{"model": "sound classifier", "train_examples": 78125, "gain_aug_db": 6, "input": "log_mel", "num_classes": [114, 4, 4], "arch": "preact_resnet", "norm": "batchnorm", "depths": [3, 3, 3], "label_smoothing": 0.05, "residual_init": "zero_last", "eps": 1e-08, "one_sided": false, "steps": 10800, "epochs": 35.4, "warmup_steps": 210}
Rows from block 4 of a small sound classifier, named by matrix and row number. Rows with one number belong to one channel. Each number is 128 + 24 x the weight over its row's rms, rounded and kept within 0 to 255. All counts start at 0. Numbers have three digits each.
Before each channel's rows are labels from the 100 clips, of 14848, where the channel reaches its highest value: "strongest on" is what is common among them. Only what is clearly more common there than usual is listed. The data: single English nouns, adjectives and verbs, spoken by a formant synthesiser in many voices.
# convs0: first 3x3 conv (model.blocks.4.convs.0.weight, 144x144x3x3, each kernel summed), inputs 0-143
# convs1: second 3x3 conv (model.blocks.4.convs.1.weight, 144x144x3x3, transposed, each kernel summed), outputs 0-143

strongest on: /oʊ/
convs0.10:112116132110192103119171115118154085074127141158143155149164163120124120089125111141143104200168103146149132096137139159135143122179148155119107122148098130122139098138093144129137112117151117137118157127102124121098106129142126138094123144149123125123153167151159109128106125146158100089110168130154141140093092113136152139096142133130119090147118126133138135161151137107139138127134067128112130133081065159096083131114116106116163
convs1.10:118143123151120140071143106141127104118111108125116133105149122133139166097119113157152162107113129152107147142166124113081122131132082141117103157132142099130082148095127143118118160111136097178122118100156131132113112181148087118153107126070100132126136135165114162127090108136142164131096130181138135112148131088108107117128127141145153144145094156080180097116087130108099120129099128145113094128098113171116096153102129136072123

strongest on: intonation: rise then fall; /ɝ/; /i/
convs0.140:153106169153183112107155196161146144135143149138103162109153106124094105096129131164121128170105119123083161149110137109123102109111155101185092143104098184146118154105143112132146136123160147079111106115146116163119136145133135123153122106098161109143157136092125164109106124145143133153122117128132166137101101165153104114147107106120150105132104077129115177117146159107112110124110110154124109156111106140160112132118135094111114
convs1.140:089126097142179096086108105122126158130136112163129123140142074133158109157150126136154106118167133093170099152154093090120101150137128110113118118128138116130081101082111131130127124127106098156123130087170141137138156108157118092118155119119090125128125101104116123116123102150092098113183181125100115160120165134110137127147127131112139099129136126136164173139093069110100114129097156120097145145128125135122167109100098108127174

strongest on: intonation: flat; /ɪ/; /ɝ/
convs0.123:147128104134116122160102141135107107139132137160163136137127127124170137122128168146155088123161125120139109107088093154090099120147102140124113119088153123099136170148118119117098121155163163141132107134128114114126129131131159165152136142098124132150129141120129143146100128150126149167075150136141136081138082147142093122084084105146142086132198170104123152151159113085112090135120065155095119130136120089115086133143131157109153
convs1.123:166127140128141132099110151115156121119141127151105139115134149177125155127117163154112111072105167138113143135105155169152133095155124154119153106111109148131101121152126148107146134144117164130102143156105158108067145136125112138093108111098161121107135098114099141112162109148158152122104147101177120141133105163123106130119151066126160134099137107129143114171125107131089133120091185177113144086139094134097184129145112142138157

strongest on: /k/; mains hum
convs0.33:148133084096142078138117096142106092136140120101135100144097110115098129113111127141102125117124125079125147122085169132129133115133127170140162101196150146127095155086137137117121142129101137110138103092115143093143131186129151091151137125152137124089101117077112094105103163120148165115122124104118089093101132092089143108134122100131149117158134098096104135126125112125109103104141155146124094147103139121136155126105093189106102
convs1.33:114125121148130095107112120100109076133107098146149123138135122118114140117129141102125106100087072124110114130146082082152112105149130134107131187081154082146096143136118130111143200125149103154109110155143118197133129160114100096132146109120124102104104123122105106149121105093107125138124144135169163102103128162151137112115103130115117108125168086110097113122096099131170132122124138110111165136135090150097130128096131081109147

strongest on: voice: high voice; intonation: rising
convs0.55:117142123110106126105119148101172143144120112146154110113183132164101133115099117111136139110170169137088143124137134137147121160066110133127107116101105106108120137119116089140092076157155121138137126138098152122131139103131122162108123148131135131098143167167102108118153107129068146129150164097117105105113118158129174124095139146104126105071095170153157136125102090140117176123123108134129135111121099089143078131118122095175147
convs1.55:149150130129127187118114118122121108123090125123122119125118122091118160088113112127095142105138099111114085099128077123139091094091143142148130155128131128113113117136093109114092092134104166151054152097133130144100121136148123123111118100141158104160111132136107095141137155114106120109124125094157139097125116158120119107158121132126120103062096138092119122119046140127194128136132120092110135108100107129159106102111121118078135

strongest on: intonation: rising
convs0.17:136110142094171107122144132138135125128109122115101079121104119142142131120125100153155140131134170149136144135158130166172141119116116152170112125107086137090136132111098135142121150184093119140194135155141187119122115104148151116101127100134121104098103170121098138132070100096151174138088155136142100092139141109099128124113111160091137135160129097116121093124166175166138098156097129138157104121097133142119117126100160130134106
convs1.17:081131097126173142112136115112168108134152119113087141120145140151123160128117133131178127168144091123171118083151086089118099139092147128127127152123112103083110075086067096118109122112126135124081133089152099117133117095126102088126157106142130147187133113171100121128148125140088107116126160155145114126138112117163122127130116142130150125077138094167123100117119163108129138116109141142096117140122169128157142107120101103131141

strongest on: voice: high voice; /k/
convs0.21:102112152119103114102103167149119139139108108106127143139123114125110171061100118108142167085128061100120122147146130136139157134145107110118112153104091147142100090153134137104123102114150100114137108138176145107108125107130170138127137127096118165166117135132137113137139183093117120104214095126145116119099115129116127125100138125121126152108165122147100121146108135166105129108175126075131143152136140156087124162131128149088145
convs1.21:101151135123117168108130099118131085123146114142108129116131163109120123113053130146111135136147070141151104115128119100147105122126143150124139099125144110163112106118099099099109092135124157136112158139130107078108124090144137095103115125139121163131130123107119093173151147161114132126182148138165116121080118123168144085121151167115152183100127143111153109133122162121131128118156158129140142110089181128154129096124148160078174

strongest on: /ɝ/
convs0.45:122110101111100115100079181094152124121134160105086103087124124084122142145168135113120136186126161145148124160160082128150136090142130141132127112081120132159147130156155139141166137119074129146144091081127119126122161117116109144128109101114138097123094127114120086156150142110098149139113107136106143193133143128139134121103127145099152110104178137089124098125101127122085164140128104152110146104142127120115111181104119125143105
convs1.45:125117171108117125142117112123140138129122104132106131096118094136136155147194108131192097126121119117087169151166133156100120168150106145127152134122089104105110120122136149136116132121129145114151098130147136114129169186092145090162133143177119156139163109157155119095133080132119141169098109168100088109163135095147143115157120136148131112138148124138114115145139141104071081119132122175102109152153137110113115113108168140155116

strongest on: /f/; /ʃ/
convs0.16:120136153160158125095150079159101130146156129179152095154138131109168147110091116156123149116153112134169154145091129142150130144128141162105116162117100127105121127113094169139137152123150094063128131128176128092137145096104126128109097141104115148117124110122122154130158124134117139171124101095171124149102113126146128097124091132138101093140144103101135122096121127103140118140088082098116115159159093127166133127153180101154175
convs1.16:183140132136113130112139118136144096137072109120108135163193173122130120135140117180141123103123143159151093122107116123147125134126109182107121083092200162103191124147138152131142110146140125159124119122104122096117144112125150153107121094141141131164124101122121113127136148113161131098140118102145131115143123143140113122121111130122153112149113146106148148092124129119131134154108174113133113111154096131151126162130230092118145

strongest on: voice: low voice; intonation: rising
convs0.57:119157187118116111101109092156132142115122125117092101134120122135105103151125122134161165106142152109105178086120150129146118154117125103097085129157147094108102149147136121124101148139134142173103133186128136123104145112120111128161161129161108128094149156129120072084149125080080134091129103105118087108174146083103153106116142117144107142119132110128096101121088108108126135141145168091100103122099113084123148134141143119135103
convs1.57:140151183145104124097128094169159135107124139120134131108142133164104160114122164140141112119116158106132152123112108097156129100105117128131130135120152098124183166126123112124136087102110148115150119165144120115157130149128114092081131134154114143115127101156085132171127100166144148109121133101082135131109069172129102164127101134134193124147105133150162131156151155115112128118152124154120107114148151113154173139071187106110135

strongest on: /k/
convs0.66:095135108111120103128100164155091140099146135145107132109191116162128143113104125172150115125130142123152114155153158122124114146121108140100114082151159119130115144095162090133124136106123155136135140153127104104160158156151149157150092118147103150090128112144149107142132100105112094137117112092166146147111107185142083141107127129092106064114106101107155156129122124140123073141107164139071075125100115106107116106116143137144111
convs1.66:155132184101146106145142176116133151141138132167136126104135179120146151100130134102156150114128150143134178128138164133095109139157171152110120189145137123117125144122120181119164145174121157177102117135154162164130154099133129131135132191126135129136124157144134187092106134124128139149125120122100085125135182167148114134186110116117123079136138113133126140140105143136117145103134123134133133164132153120143165132140124109118075

strongest on: intonation: rise then fall
convs0.82:114146134132058133107123112089157141151089080156131099142095103122161110147104155144132107125127124143151151145147112126095133106133099130169133129129151101133118147109167114126131097145101142079118118128141123151114130142123101146104127103106115093113105103127158121106113136130100151123121151148105166114130124181102115199096133065120099129121173110110092131167143144083117123089110112143156160148128128139141144151124147186127078
convs1.82:110119141121129143135069106140190186105092152089116155128127140103125125129158151102082154120115128111126124108122149117150155128145154136133114109121130118125090118153137144127163152120115160188117151129079134114146118072125080106098123141122142066064146122144113167113127127092103106142107098160133166117121137122130156137127111132093119145110090171124107127107105089111131110099140139131138126114142160161108164115128148158126086

strongest on: /u/
convs0.94:088179145115150137116087131141092105174148137121129120105126126128094130081050126099155148189136136120147139129114123149120110128108103142163131127127150159133112103120118117112165077115127123105149111130120159118134092133153124127119147096094121145138154127138127106102086111086133128099142105156157127127110169151106146103133186124123153106110143110082141126143105169112151127132102117123106089163130104157126102114069084134102107
convs1.94:130091101141120145114115106125119099121178127147154095128115114103127079121104118115113102123148145150102113156085097143090120097159114076133108141093145136111139134118098126103126124129107066125122136137123112193083128185119106123153130136156100097107125130130116126115112070150101165097174129115118134136138112141119155120139140112111103136142108116127162140125093101118149133106090110169113142151088102134165057126123150118108090

strongest on: /ɝ/; /ɛ/
convs0.2:129132117141169090127168143127141112165090125120174129178150145094100123143125098132117133154131107124096103138147135147118128126122106104135144148150155145104162097118171165126103075161136120132156150128126108165083124090152134126081145154125132129125130120143099125099107157162135092151159062140128125132112105144127108099095140129103082104132110151133118124172120146110097125134114165081155084097123150087096134153132115106174112
convs1.2:114116153099110107104076168136120147135160133111189143150143121085129136147140100114122135130114140103136090118141130168123143186098140113124140124139130142105072099095147137139105118147106097082151139120142141095135093112135135121127127148128151101111125110152104115128091120135128104123106138139097105133150160119162159096171096149143092114179147135164126137139147078102114096159176113096092095177108172162099135111120128131117144

strongest on: /ɑ/
convs0.12:139155102127139125069124094146093108144114137118108107128143111146112129112169136117125113107105128140128146115140152147133116115162124139146133129147092122080120089146157135122101106113146121145117158141138130179145120077138124107124109159145105156109140158075117125113116111131117153086138146123100147089167084058130082183121097147128155115122129124132130102130097128162125121154146132127155187103086081145089110122125076124083133
convs1.12:088157087102068131120100124107104126082107149070124154111134149129095150086150092101095104125112090098116103105167134127166113137126149125120110105109125126117128156165156109119115096119125117111150152124085111118114138115128150141102112098163114129157133087141116104161148123156088121111152120073144117122130092088111145112131101111108139143130077172130135121096142163099093131163138125162127158095106130106159111148125147143091118

strongest on: voice: child-like voice; /æ/
convs0.5:192107129134120144160136102097133135115144126117115138130123097087160098158155162135137089166072133151153108118134112087169127106152182135135179124128148105138097101121183101124148113161126119131095102122122141176091127126117119126165114104108116094117122137088147145103129090183132182108110155145088118152077132115107104119117122144130124114095112162116113105129108132100095105140130135146127126144141135153128137099124099092108141
convs1.5:129110130063126159141103158119151125155085137143183135175107152117148121135098105177136094145099109130133130133133119138116132163111137154145100135140108167157148124144158142156120156134091141123159096115097152102112143127098142128121136153172160165130129128136146114068078124120161137144142120104086121082150128109111109168112148099138157171130139117083169142142162120105136100100157105099105129119149131140141140092097152096113121

strongest on: /m/; /ɑ/; /ə/
convs0.102:130105137141106110113112145097147117150139121119191144115124126163136123125113121132142156131187134112123125114115164153095103123147139134151150138102131148130120120197161117117102158125167094139155126119109136126107126116115137146089132145174103086121116139139146135121102144097134106117122154094108098123191156073119094140100156118086134158154208097177125097163163124138112146156145132111112140144120120102131081118105120135110100
convs1.102:079157110121135138119118156141128100148131130132124151127102116133149190176126172162150079151126130144142122109112123116122140083125096136136140117111085138129133130110098131138138093123105135141154136141115133152150175140184094098120098125154138077126119106147135149174146099158112138086126169086149155155126096154090176157099144125126158136110106160134126115093119157099141161095114150098117118103147108163129134120173102091116110

strongest on: /i/
convs0.81:071100125089144145148149138112152146097132111095139127114117080152151148140131077096068110155135125124136127133129140115152114118109144112141117154183101119103189123113133147155142157136120167152125120145107132084135123145085118128147092134174115111153114135114121132119121119123094108137132133139106096116155148138187115159116102149129158139116150183104097144136112120109136122062181137113098085112160142103128110113165131116120157
convs1.81:163126107135103171115122172127064117093140149092128111121201127130127111159096110149183134121090128137133119139114154119161138097137101145161111119114133133123168115127160130159171143121150103149127129134117130168071138116119105158106103160068183128104129113150145129116133121130119160133145122083127110114103133095085118141090109117125186123155161147142097130168123118149119145095108105085106099139128117133136142142126115127120124

strongest on: intonation: rise then fall; voice: low voice
convs0.14:152122129115120117177130123120168134117100177132137110118102100163132105159120104118148096093151140141133148117122129143119104121086148137098158141106167135105122154111067119108162100109129092129137115139169129095082131089168173120099165174135098150140114127151133118116114157136125144136115131149087157136135105130149136123121086141101105113082145084164096135160094148125171106127120128123161141107157111139078099104151081129124108
convs1.14:145083149111144141087064143139133080160105148126095125144129132129160147148117082124135169126127137121147121084132131144118116085097112127116144173156144114112136089137105103129087116121172165116092135099142145120129132139092114157106122110169142122117109153099101133127115143169117110167136141138162086111149129128118149113156140131150144126113171166124141112187158175141125149133163114133084111083140144148151171118163101141141122

strongest on: intonation: falling; /ɹ/
convs0.39:134145174173145112124131103158128171100115169132129121142099135109096140150133130133161129148156104127171144124105116106137149095159166139126127128134136113139127128139139130141109125144126116179089138167147149145143110123205105154121118143121128130087202117107139123119156112124133102117113150124117137167164123109103102114125125144101092088110147158099067143149061162125112201116116136120126131168127114125140101146146108115126136
convs1.39:108129066142141051119120171080109118126131110138147108125135146115122115117141153133091128151111118121182103119126120094149146139136113143087127116117124124105118137154094138116131140110135121130154113092182100123174130107087096085172102089145126133118029184137115154141125162123146123123163110145121174111094110147138129167131117122146125161144109138150144116101145148109118132119144128154145113152149162130134140119125106143136131

strongest on: clipping; /ɑ/; /ɔ/
convs0.78:080124070093120132132143159136076129140129141142140094091119122124111101099106146171107110142142148174115134114099141119136116148137131107124123103093129111119156109138161146175109097117137138142111128115107110088164100138153119131117126143118118099114075100120113111108171122162137144102169113139139171112093145168107084134142103106182102159107130132109095134149163138137083093118131133121143068135139092099107109128116107173120145
convs1.78:133136101129144101137133211111111102122130140098129114128082150142111118133116133113089101143093112111115140101093145126156173146177093142088159143139136102150171135118141134109143128122136141159145095098100137161118127169114146178137132136137156110121106147137144127148132119100090154139135107121109122100114091132073124131158158093150116143157130139118176146114152114136129138173135119129157169160150156076118168155156167123126088

strongest on: /d/; intonation: rise then fall; /oʊ/; /ɔ/
convs0.110:131095141135122109166099080125137097120123111130122117081076106129129160125076110141123138084130116099152167098132128132112129102147108141154114117190142127166083133127139095088103092099087136146123101093072122105112095187102105130122134113123168134094110132122149132119158143082106132134107120116051117153135140162113115142155130109127151125174115125113121101103106129134101119115132121135120160130118142155147149140133135164102116
convs1.110:125158084099116131131150118137120105124109116156123079125132124122113066116094139129116077157124105150157111097136084112139106094082132133097061134110153163124138129138138126133137074145088125130147122094162118119127080100134087120121152066093131088127142138131153112136134105108127140126085097128138167113111130109153128149107150060090122109103137116141149135116147146148152133106116141121155095119103131104101122116111107078122136

strongest on: voice: high voice
convs0.131:126125155121120118147118123141143148088151108103148138134075124137142099118148122159098124070153117123140104175132124120101131059131116131117117094110127113123100128137114094132123108151164113129106143125141128159106139121145095136147147135141090129160096101127106117122087114124127157154225139100099121150100156137144106147139165126140098131126072149128079139116109128149124124087192116117119107118176108153125111107125171121111096
convs1.131:136142136145071114118139130108163107165121127132137162117116070139105126148133162104117114135134099094156114125120123119141091126102173074120096117097151123148101141150149149151103149131122149070123123126134127090111134079136096147128109165143130132179124126117149104093142131141134111160164162118120143129086139114129091167131118132078147157089167112157117138078114177150152121103185147139088156127110101120117140143130112129153120

strongest on: voice: child-like voice; intonation: rising
convs0.64:119104153159102160112095115145120100116162108126152136156151146120127133172127105120093128106147140130128112115138137151117126158048116121126090102163142107094096120130159146129139169124098137154088165134138136107158109103107153126139117134097124109100110100113133103161083175181184125124045121137105142123120120117125141096121102124105116094148124118142116121117137092105152115107144184117127121120183117131100147135119163145143126
convs1.64:150130177113149128136105113159136117146155071109128104166086126141119133153106112146112108109171121110195138114128120131125143189156147153139135124147117118091135131126093129105148139160083185179095167114133123124159169113159096139107133128116118123133113164134152114106126159132142120121067106160113138099152144133125131097129165164155124094101125113134113118099132095122163127155157138128141136126071112111073135116112109140123119

strongest on: voice: low voice; intonation: rise then fall
convs0.51:136113129144150090168102143154113128121132135113134122148135131081153149099122143112121116110134099113106162123129144100112136097084082099132132155097177135123158188110132107157142136141096099135112111152123129093175141144123124148111166178121132107149154120107159117086130111123132135101153113079153119133120096143106088142116127115104108071130129149130155185144085120103135113108131091106135078140082123084155101142089136130113152
convs1.51:167131146173091110159127141140121129110118155132142111113135115162123158111153142176131139103144128139111117157102148135147101083195142132131134147127153143102125130162108127086146166143169115132123111109107107127112129136129113145112075117125075130133127163129140149102103141158122129105126166125094134132178137142168121124185097149133135115092140113122135166101137141124113140219154161122152160137121088155135099159140172131135112

strongest on: intonation: rising; voice: low voice
convs0.77:143157131108112113121092145098121127116116117122127110142153154116117170125109146142123143109128084106066112077138166116131128088118115132110117104112128127163108119117131156156137085130116141149133146139057132104125095139117146136168115135121087092122103141093145154168160096124173104150183131124101113098151141157140085160135119104142172131088161115149105149135163103103123087149131106120119149130151167102107119118108081141170118
convs1.77:144153176102110149140140102167106127147146142120162139106118138150106141118151147060114137123146118086121110117078103124166128091118119135139157111152136082122163096166141135101142100152115098140183148141145162146147080127101133132113162134122139163123097120143136149148136145140143145140144124138142146146100186176108141142096064100112134104178114124123156151154151092103093111131141108082121101134099153127124126145102136121113130

strongest on: voice: low voice
convs0.44:115123076122142161115098098126140163150103109200116156127095126141137116131134108138123161106152140119139146139128139128134121140106150123110134090105147108125142178152125146132144118120077094133149142135108109103144152090168115128164115124134170116148055145060140134096141153135119157138103124117145162108097126123130160144111120128158130132109136099115109113128124095095114055145135094160140108149116116096141079138070120126109142
convs1.44:141130110178111135166088131126092150139169084137110148100154125122142112105125145151100142131120146135115119157163161182110126131162123147114149116148138124148126133119144089134106090144154114149145112159115105156068093126089142146103150115128127154103098116101134173086113107147147133142131144145145141134100141129088162113065088140167175106194148114122120126123162161106099163130141086104110108141145122136150138132125111155148119

strongest on: voice: low voice; intonation: rise then fall; intonation: rising; /ɑ/
convs0.72:120163116120145149115086147167118182121107160121082143114136102163080122105157149131143134105148136142064121124137160112120117144120139099138107152133098080101107108110149123102136113137106138137182100137104199094132123139103140144161150124156106126096086111120094114075144130109080098114159109124103151098105116105127167194117144162130113136145156143123125144132109112147133150125118125116116145164140146120107125124089122120106107
convs1.72:136184159116083120143113116212165137125123126144100115122093098123105122134124108157165138149136098134139133137143053082120122134138125144135104141130122131124168131093116132138094126107137140132173130151153139172107127102165123095095142129138133130143179116138108129166108141080105128110116113125112133107136158131112123087113116152117142145114116096119147105164084171125158104146117123157117159098089141081135158131075112129122145

strongest on: voice: high voice; intonation: rise then fall; /ɝ/
convs0.129:135137119159119130162146134138139118146129162144129166101156143143165099110157129112094118105161108120103137116132108142141125164164135102118089125098109158161113110160150130105127143123109098117125086139161105118155154108103128150134132139101095150123122202133156156089141116136138154161152101140135121159113189148118110108112191096122102126154162118124123136150129143148093075123115107103106145116079137117173104166092095142091140
convs1.129:164107091123108145072120134126159146129147103159111125144132156118135147067099136138098140131114092129177120095105104131084134123112136100104110136119103131135164086117120096146099129120121117095141083146155116105115130103107117139104083084136099124100126086098110100124113097114073133112126141110091120135144119088119088113165157074104097120114140119128138125100118130107102149165096145162132158136096132138119136174123131126072116

strongest on: voice: high voice
convs0.59:127144144143171149149139156126152121069125147171126131198204159107085126124114114178114175131142137106144118118132133140118122086094132130110128152143118135132135171136139142119154167133140149112115176146132162157077147126107109128130115120116140100160119133120110132098135129131147107155165124126186141137135132146148133129150166158123087127132095158134127133150129119150122118107190127168148105121161120098083131126143148085158125
convs1.59:111101090149130130120121102130096101158123148133114099098138134118106115113127106112142115101103145152140141152091100121124100074100096059132099138120122097130078111106100138124116098122150094152152083105159079136108110130157114121126149081124140104101108119135135112142130084109119135116142137137133112116177089182128123137155095093110096174122099094120104106134132101078149143106113116105100144143106119155117117110122085124123075

strongest on: voice: low voice
convs0.9:141085132119137114108114066122103105136127124083099138136129118098130117145116124112098106059066126097130131101079134192151113152132159118103112114125085127115113083145128143123180125131166138151143138180138092116117124151146126162134130110132114141140132121154097128143128148156132121097155173119185136170135134134106127115130125118101111143144120127101129129110148155112133094124109140078122083121094091151109102083111111105116108
convs1.9:135103161137111092120124118112112155117065145138107129133104153135147146105152136111120093159169129139104125148146156125138127116179097138116149104171148115167136133121102117133122115123179125143098125174076119099159137108125147108119074130169111114122156117102125129140170148097118105153156113121097108097045134135167082112122139134128100105102117136163111152127097155144124106150132161187141125116122137152166105129140138130125159

strongest on: voice: deep voice
convs0.65:135095123097148126082119105135132126186087105139100127154138114079148127137116133119139173077118091133157140119117137110146144140143157110150125106116110134128116118127109152156164142114114145096130120128084128103120149109114161134096106141155132107110095118128096141154099126105186130178134115115088120090099155118113126107059174142086168151145112115134129144132100101142096159119113147104164119107108133162106081142145155146142170
convs1.65:200156130140148172144099110093146121160161151120098139140169117128147151111136126130110170136104092124129099089153086147092154139144107106135102080115157161127121115141088156091155114117127142173083174095136137147127121153171135114134129076126128159120101107111163104160124141133107121133142111077161111074112090124156122163117126127128167126108135146134140085155091128114143131136139127121108128142132139155147120122119160126107152

strongest on: /k/
convs0.100:093136110160164138114117095091198179132124163122120126093114174117136133111089064155152115131159159160075098108163116109105172145119171131123116122113140086134167140121126091148140132097119139128100128119112104146096156129120119166123102156085137122118124127108128087116084140092154147131153116115148140134098123166154118174130117139129167152087119157116144150101149139125143105114126102124137099114128143098130130116122113135161107
convs1.100:137152137096111059134161127112152122129169165139114141090163107092174116153106127097118133073106152151122146092135156142116154131100146150137107094142154069114093124094117108128121109140181138147137123147083151124120148103095138110141101126114159152133155138120097126142134159137141104116106115132121106132134098118127111154123163141158107095143113119154112167097156162140132048091155169135101143110115108131150123130132100118120121

strongest on: intonation: flat; /ə/; /eɪ/
convs0.93:133130133104110066166118130107138119097141148167144110123132114136148122121131156147158152118120150167133124153134112160112121103143153089149102130098148158135136161130141128120130126161121158127140117124147076121145162120109132113129116123103136107191099143143131138073147102111144182141121104113160134119138114136135131093110131134192125102143153127081129134135140090081146021123138115120113116132135161082092117146091141144137119
convs1.93:131127103111111115119127110097108145100119090143155116099113155133106150142074109127120111127099116163117136146111178179173145116125137158087119093125139099159130118153131098110117124115143117114140114170111164190133114144068122138121111141145132124095087177133057166141142167147122171136101153150148127126127136191138153166133114128094135111112117140133147153108178128123138123137129114123117114123123124146143172079117154101120117

strongest on: intonation: falling; voice: child-like voice
convs0.90:099095142116146155135112158116103122080102120073171125144133137102141136092130084130112139130123154151137126106132135151105136113134155138103139120081105140112142139124148098163149109105098065157124115106137146126157128168185096151140129117116072110111145167135140097117107152107104118125109153128131133087127114157129111148109133129167180142114085103103121122102124104125135150131096093110097105130139191156119163120112075096139126
convs1.90:088145104128105130105124109142145102123174114125112168131130096101160109143139139077162069121154128113145100094109159141130137147123100102092120081143099113111127127141134142147129174111143136134130130123120118068098167088131123140145120165128151104105131120142147123064122088088149159132137088195100106119150134076150136146165132101114105136127128131157149140154155135104102129108110111154116117102120096138111162128131161099129153

strongest on: intonation: rising; voice: low voice; /b/
convs0.37:110153115154089114141113135090135120142170132124161148101136116185143136108133121121124124095162144106126105123146151133075132141111111128130092129122100127095103132092074136094108150125129143137126117097156132100135107128110092108113119092129124153136104143148080109100139142095113095128120121124111169149117140112121163178124137159107183126124083149175154104072108105155161126111086077145110121124132119129140119178093101166125154
convs1.37:129138104128144136104102116116160119121139156106140153144072109110107156117113136096073129108096118158189151101079120110136121161148150092131113132124150099153130115142136120166145144138102122177154153110165127133114113145123120127135168116089137159150154119138130145136133148056127137121138123149125136144172112136127103098115101078155094138121145125101103132109091145166097091098078123148159151153114129143143127191137092123109128

strongest on: intonation: rising; /ɝ/
convs0.130:105121151124126102118072135095177150178151122111177156150102116092129098170132084114148137090118153115099095162103135142130084140140136139127163134075138150112156111118149132161137138099121141114159163147131148121121162126113162132134156119121131109120129128149071141151091113125124137145133144131123132139164125064147098112059159142080085148110173137141168137120148137142098153132109111146143120120121123097122119127153112128106127
convs1.130:109106124106112157117067150092136113132119168129142145143137147147170160148170126144153124143137135121142145128140133120138125133100157120122148107198104158154119140135148095119132087120117118168141097137145155135138130136180107109127154107102101106087154114125131139133099148195132155117126152080108082169100090151130075130135115150147131121122132164086121099152147140169127129124121101092138093128113134109104097089097144119104166

strongest on: mains hum
convs0.126:115098137126147116082083127139127105131103123121078175132140128138096128137188168081144161161147134116138155128126132137051151137084117162104091136212177103127103138116118110120123094104097167133109143116121116101144124115138124118092130152132096157147138104076106133139148096108113108143094132107145118143167108097128079129164145131091124120117128126110130128132120135142113102139120129166138109127096109126145145106154129108126123
convs1.126:119137135129150127124104145122093172121098104132097079100126138098131113097105125087113108141109104120118130137100074119121132112073123126128058096111122140104130083143129113133140075129141117163153150103142138109084119116104136136100123104125148155140101143158117113129122095099119105122099130121139137107122124164107137110174125117185138106136091106122119169149151123117139171114116181148144152174128128068097149139110117108080098

strongest on: voice: child-like voice; intonation: rise then fall
convs0.91:132121147128120165156122134171121160124102091161146125093114129184139154087153120145118088100109153071098116135131092124150104162070120127139093133110123114142133119120156113093157112120116113114122083146140147098161088126159138137123132159103135136106146127129146128105154122180190108133146145152121137119117179143136134121141103118133136116126106107149052132076101098126161128112100139141118107148126147126103090130090104116117155
convs1.91:107097132088105118103122096187102122121149141121119156111106125145119145153110140116075123170140112079154129110164114096122122141116146175160165124172103122120161166128092102148115153096090137116095134146127138186163129133127069118131110131104104110123110116124109125133162124103124102115118131113137141125089131131100139102096134129188145113127106149158115121070138156121125149154107140129135131120105118078109158097101160144174113